{"train_examples": 26041, "time_shift_ms": 100, "mlp_ratio": 3, "positions": "learned", "max_grad_norm": 0.5, "lr_schedule": "wsd"}
Rows from block 6 of a small audio frame classifier, named by matrix and row number. Rows with one number belong to one neuron. Each number is 128 + 24 x the weight over its row's rms, rounded and kept within 0 to 255. All counts start at 0. Numbers have three digits each.
After each neuron's rows are labels from the 100 clips, of 14976, where the neuron reaches its highest value: "top examples" is what is common among them; "peak on" is the class under the peak. Only what is clearly more common there than usual is listed. The data: short pieces for a synthesised band: melody, chords, bass and drums. In brackets: how many of the 100.
# fc1: MLP up (model.blocks.6.mlp.fc1.weight, 576x192), inputs 0-95
# fc2: MLP down (model.blocks.6.mlp.fc2.weight, 192x576, transposed), outputs 0-95

fc1.82:166123147136167153148149106141084143114100132100138130105154163101080119092093126144135087129109077105086152170150113107095087119105156121146106138139106153110124134100089130119214115113142111116146083142117134135116093106113167105141119089148127140121135130134139108151164138137118152103
fc2.82:086104103159161115139155108162135144139197118147125123139146119138106118185098125107131110085120152127125120106153157144108135113095106138131133133104113134089144156181097136149104109128116180183147164137123157120157156143125131148136082189135092124144127141098116103087137148114136169167
top examples: key: E major (41)
peak on: no chord (80)

fc1.564:134131087149126146104161112105120149103145136102127122159069134125139138110082146132136106132102124114101122152111126134164105107150097185129114163138125109139133161148151148115125117129142136147102135120140112153132130121168112120122112149123155109149142097156136123132132175132140093107
fc2.564:166167107138109143143108156109124161185147121125116102114171089099121121132121127104167173111093117155157141129138132152089090122111137085132148148096138103090128123100170109102114123157155119135148101153162142109115129101107103144090126097120117109084138136108174105167076110167152117116
top examples: key: A major (55)
peak on: A major chord (91)

fc1.338:171069144116109147079155136110113159111119090161110145098105135154114068153158096135135100130089115140111132100093143124127129113140132150159174147166136146132091135145153109131192147122122112124100130130137128132114193139130085122110120162147104111107122119149127115154139124123120137095
fc2.338:110155095165092120155102099134191122120120135122145124138127113050149136131162146145118199127132130130098143124124128142140122137130111078101146114105117164162140099120143153146135092127112130101147153116126145127120131143137168156148118108118117146123160140117178150108156092164147130124
top examples: key: F major (26)
peak on: no chord (61); F major chord (27)

fc1.381:112124082097145175146165124110137172141147134138126160131136152119090094148141171104140104146082144161074091167136144125151174164082157109131119137141145148118127138144126159107123122111132125116074099125150133108123143135111133128148157156140118154094127125166101119168146120127119153145
fc2.381:126100137138077098161141151124067132181137159161143143104110137140150166155154118161161173111141169109158146145124153138156128167163107114150155104134110168115126100143132128156134088126149168095154114106100116137154100148133184135124121104120123123109135090139130103158141129144137160128
top examples: key: F major (35)
peak on: F major chord (70); F# minor chord (30)

fc1.303:120125152125156139105171137115148185107140145114106122126141071133153138104185138149133128082134099130139090115125139132153121133129115165130149159111153126155090151136099112121157178108149097117146089146119115106184150119133161136100134113161123122140081118071110132159104150141153092143
fc2.303:139137127135107133149142096147110152129115128129135143160122100142127129141179103117141142108089115105112073170158136137123184115159129084146141121171134096123128107091112118109131120098119096093111165145148116114124139119118095089109089121101124123099121116125105123089128165099138142104
top examples: key: B major (41)
peak on: F# major chord (84)

fc1.335:113155125136103153120134157121110105108158095125075126110131118124127111124137141149134113137116162118145163136105145137144126121140139082103136133108129157122120143095145175119141192185122137106099159137156077095113127122125134172152114102140104102140171202147131137115104144126120143106
fc2.335:103121150118165122094130080130098120132132184152136136118106084153127171111082121101181117104134153121103126115166113138120138139140101098105107121126159161133144132178091170120137094099165095123126116135155154180144130120180133125131126168117106115079121097072106107112124124102133101098
top examples: key: B major (29)
peak on: E major chord (60); F minor chord (25)

fc1.531:116127116146151130142155145136170158142116101150135140131126079138127127085158102138121126129111110173091094139154102158098100125117083101148128176110109120133106118137115086147119135123102090131161111164168101097160127116119138125088113131098111126142140114114091112081118165073113098164
fc2.531:157125124122159093112113123127146129087155129123080172119155113128194129142112070145114108128124121135105138154132122146154132114142103122113153132089107134117150160106151115119119114148135129110087123103129135148147087124161129190136093141160114094135136183118146134111122115068137138178
top examples: key: A major (43); key: A minor (25)
peak on: A major chord (44); A minor chord (26)

fc1.125:160107082104166118151157184153154143142128070164108119154136124149107154145154098123154111137115082116161118150145134112137127162155122168174149143126152124126115155090135126089113099122156145169147110121123104133146104174130178132118142105130141133123158111167148124131178104116148087153
fc2.125:132110143151136149115121119132135129118120149137159185156106127134124111116096152156132124128134188154121130102119128133116114142109176154081084112135154129182135108180142099123169112104130094137160212096112082121100119143111123139125089146142077058142109119113088124171123123149113150124
top examples: key: D major (77)
peak on: D major chord (99)

fc1.89:156146135146090147101136133116176146142140140140148116119142155175112154115123169138144079101138135179140111102099108100106127146111125129150112077142122167156105140113108129132097149128152133117126109168111150126113144112106101115104148126149164186137124105160136116086144126111190157068
fc2.89:100085134137127118146152092080146127173148160136157132114067143128135113157156129154131159160133132101122136085171123134117111155124128147176132132141143120119121125156137103123133128131145141083146160118098140107133106135162132095078077097127125117120145116106103150139148113156129125177
top examples: key: E major (75)
peak on: B major chord (79)

fc1.410:129109142129143128151092111102116143104131114171099144108118108142146068086113134137140131109138164162121114146114117116110154176114103160134145155108137089136083126113134110102126145154110070132140124084168135095158078117139118146140155149120172119138130128110122105162118103147157142133
fc2.410:125109095111143142123144146105164127126150111129132146150158102113116150149098133113119153116136188145085116147136096108165121134115116124113140161152121171168130173151151085115106138131133110126122163121106076131109140089121173140093123147100127121098164108124173148109119140139158085136
top examples: key: F major (49)
peak on: F major chord (71); F minor chord (28)

fc1.220:098104125124131117145115174181102122147132146163108087128130156163133092136086109116087142140161124135078116148130129096138153122106103156105155119095148177086154157127137144114128113143128131135113103137163117111149112096127158146095136205102159149120112115162152123107162131123108148171
fc2.220:135128110165138143127175144090110135110163138139127132099117080137151112107121120143094131085133150118159177146129121115121095128115125163100079167155132134152093131152121094137074129151073148105159108119055131104160105111147130144126162108101112107114110109102159141145113102108143168116
top examples: key: F major (83)
peak on: F major chord (97)

fc1.536:109080065110123138149125107122140114155159082160122107113104137108146101163125111135152133125113095099121159135101134110105128128119123196173200118163085078128082119127132127138138150154113101100116140127125135153140102137139107139151124123103107159161093138131134105102128136168142162155
fc2.536:135135129124122160099129157132152126119068136152145127123152118054106133133161126105140096122131158166148141110160129102112123126107135101069114133105142159130142103180100129140133140105145115126145097142153149114124114132112163139100093151099141155125165134122127095171134097143093132105
top examples: key: F major (43); key: A minor (25)
peak on: F major chord (67)

fc1.71:117112137165153146139091135155122138137138111162087109117139100148149150121121132118149138104129091118135134121179154089148112103140114128130152127130115116109119098156135151131090112126107140081174099146221099118109150097122159125156137125136140110156132153129156117159119112100106130125
fc2.71:123135103105100139078134103117129144095146145163106111147113103130110125161151139106133091177115153160105138133107133087136149160090153140106092137112126111156130150095148111142120139116159164122111156131123127147124164145090060099095098078130159134112140110113159131157125133146136126192
top examples: key: A major (58); key: A# minor (32)
peak on: A major chord (61); A# minor chord (39)

fc1.173:146132127158126133088119112106126130103146136138160117149095065153170164101136106088112119168160087116128095133093085141100154128148127158114117144114127122110131114155125140125127109126108092109135111146104118151150117148148105100106168134117140160097090093145137128123133137134126105095
fc2.173:132120141097147142147183092111127137172118104094072126120159154110094133122126154131158141131130146130083137121164130146111129155119155154134125074170115121144128139148164165137139127130141116156119147102163098175084123146134152143170097160116122116184152133167140130125126104124120128129
top examples: key: E major (36); thin (high-pass) (30)
peak on: A major chord (59); F# minor chord (30)

fc1.40:078162118152138164090155117140091158151141160133098171133153118156108133075090125151149096147157129122139156124131133129136148133129138134126157143118128102132127155101124135106137144130119130153126206142130162141164157079141133126109133085150124172135158167131141076079144118096092109167
fc2.40:135114141111132140101115155157148140139131146102164117105150139141103124107107188129128132130116139191131120137153166134101114120121121120149098110117129161148129140110131155128153151075126147105140140153082112072130128130091126147129115109130125182123145117162171107178158155123088121150
top examples: key: E major (44)
peak on: E major chord (100)

fc1.150:118126149157081134121127135102157119156155123119130062117167120176138120150151134128098139105160149124121102082098124147145110136117099145098153119147084176095113142124129175140154114067117156132106102134132156134105125145076098103132139144127142140094133136113135094190136096138182091097
fc2.150:166095104155117130121106136117110111140123105103101137120138100080131128135134105102146130114149139149163119142145152125135103114117130083107142122131144098129165121132144134191168116123097150119116174136153121172131088145115107119151139122113122088136167151136106082175134161154155113151
top examples: key: E major (31)
peak on: C# minor chord (41)

fc1.229:134120104081106094127126111109104154107119127124103073198127132138123175105145143114090128151131108078125147115151111134140136123142143132086127078145153121127165164113161090130164133121124094145123142106141110190129120151129159119104175128138142105115125092167122100125140117134123135148
fc2.229:124118131093141123104107150146152107113117133102081108169099114105150187128112176170139190096154165133115133151093099108096130137119076106102140139140140137146159149143148111116121098111110117141137171122170113138173153138139130091132118099109114142146141172086165127109116109101080128145
top examples: key: A major (27); key: B minor (26)
peak on: D major chord (66)

fc1.488:155174143162083138100150087119138096129150148117123120123161091119154113149157105170098078103142154119134084113117141090137107147104104125123122101151132146124148071160152113155112151150136134123144130164112092134103130138147099128097119158054124099128128103064136133166146116147142113155
fc2.488:116148130129123098172137088115101111122147133145148184091102124115127155136143105136162093153088129156166133114103116154134120147164161112114074138116111121113137130120134142152140146158129158176103166161110142167157128136116157117132170127168151147147147151161122133111148128142132125110
top examples: key: E major (31); key: C# minor (29)
peak on: C# minor chord (90)

fc1.234:118141132143112118099174109131117101125096161134135125113150112099101100142192116087137128088126094149115147107112168101139125126095111126123183111146150172136119126094139147115137147103106123157149120088109093116130138131145113139098092105078111119109151151111164119143164141113141131103
fc2.234:116130132119075161169146148125171138119110128119129130087138116122120137117110076112110150131131137084132158097123132172131154130159123120142114129128137071086132125173126130143142121100133136111140134140085178155113108115136131133139095134152158108143152105092116147148137163140121095147
top examples: key: D major (37)
peak on: D major chord (83)

fc1.483:139134107149139131130099106110105124109114143134159111146109114125146115145134149141151091122102075129107136089123072091116099098096121150120135177129117174120148134155151171145115120137117124142117128154179094121142140119173074107148124150169144107165163111153120143103124147099086105120
fc2.483:161142121138075181073144150143088144145130137165111117148163102167089087134140122124138163104132110142185121133133135119116134129130133107130116100133095137112118126104135107096074094125108168078125119126151117123127136140054160122092158125117146116148137137146134114070132108119124106121
top examples: key: A major (77)
peak on: A major chord (99)

fc1.87:123167115119132172088130120131119079105098094167113157114164081133131126090120135137132125126103131069153118125121120110135115126145113172126118135146088142119135159134118112103106146126139109128171168124165136121166137159173143165148112114071121142137104140092117122111141130144127113168
fc2.87:108060112188124163173146107121115156122108112144120135170139159137127143170095154101083100100108111103123133154127162177135148141092121176150121084139154145099097126140097111109147138139133135136105135144088082127106158103095092126150151176163151127118176114124110130156106087161127095091
top examples: key: A major (55); key: A minor (32)
peak on: no chord (96)

fc1.545:134120129140151132073152132101115098118115121093109182119172140116093070132126129216143152095134129122101131128137124098112148080113088128151137111141109122165153136103138134147171116099113128115145162164136096138143105130158110109096118132123148105152120071105145134109141125125141121164
fc2.545:115147121115110117112121132128089156099143118168139131169152120121104148131118115109145166136121123145098117061086121144125114129080102112121116108174119170126127130147138141098136101128104126159140160137136129129134130115110116169137139078085103157135137107158108121129145156116169111130
top examples: key: E major (50); key: F minor (48); tempo: 70 to 80 bpm (26)
peak on: E major chord (52); F minor chord (48)

fc1.436:086138107175150143139144132111118143110126093088098116165121129134162100146179125091110120147141129140125107150114155153166118150120128177133143131094112116164115151144117128135128140160146142105179157134088178088147134095104155116118104156139133171182121096104122167068096119092167108131
fc2.436:139093131118141096149132130144083101148104135080103116101163076101131139085143118167165134113140163125117082096131128136128135124153132112139166104114126102106093111112147099110087140072149139086125083116142084175124129083151094096136121161107156144122140088148124133160130127149112131097
top examples: key: F major (37); key: A# major (29)
peak on: A# major chord (73)

fc1.161:083126149152109113092141107165141123136168118101101103138101115088107157142132085112133150117149129138134141137111142115118131131133126084153154100133137093093125129140161125114077127128101106070136130155126149067132163164141090115143172100117157138130130128085132129146138123136122124143
fc2.161:127103170106134138177120102152103131138156165139164122172154107172130117102141134144144067121102090125109174116092127124150128081140137123121075111168155127086105080114144143123121171093122162164173087136141151110112126185115123106166103105100129153160145140102150163129098124124109120119
top examples: key: F major (26)
peak on: C major chord (69); C minor chord (28)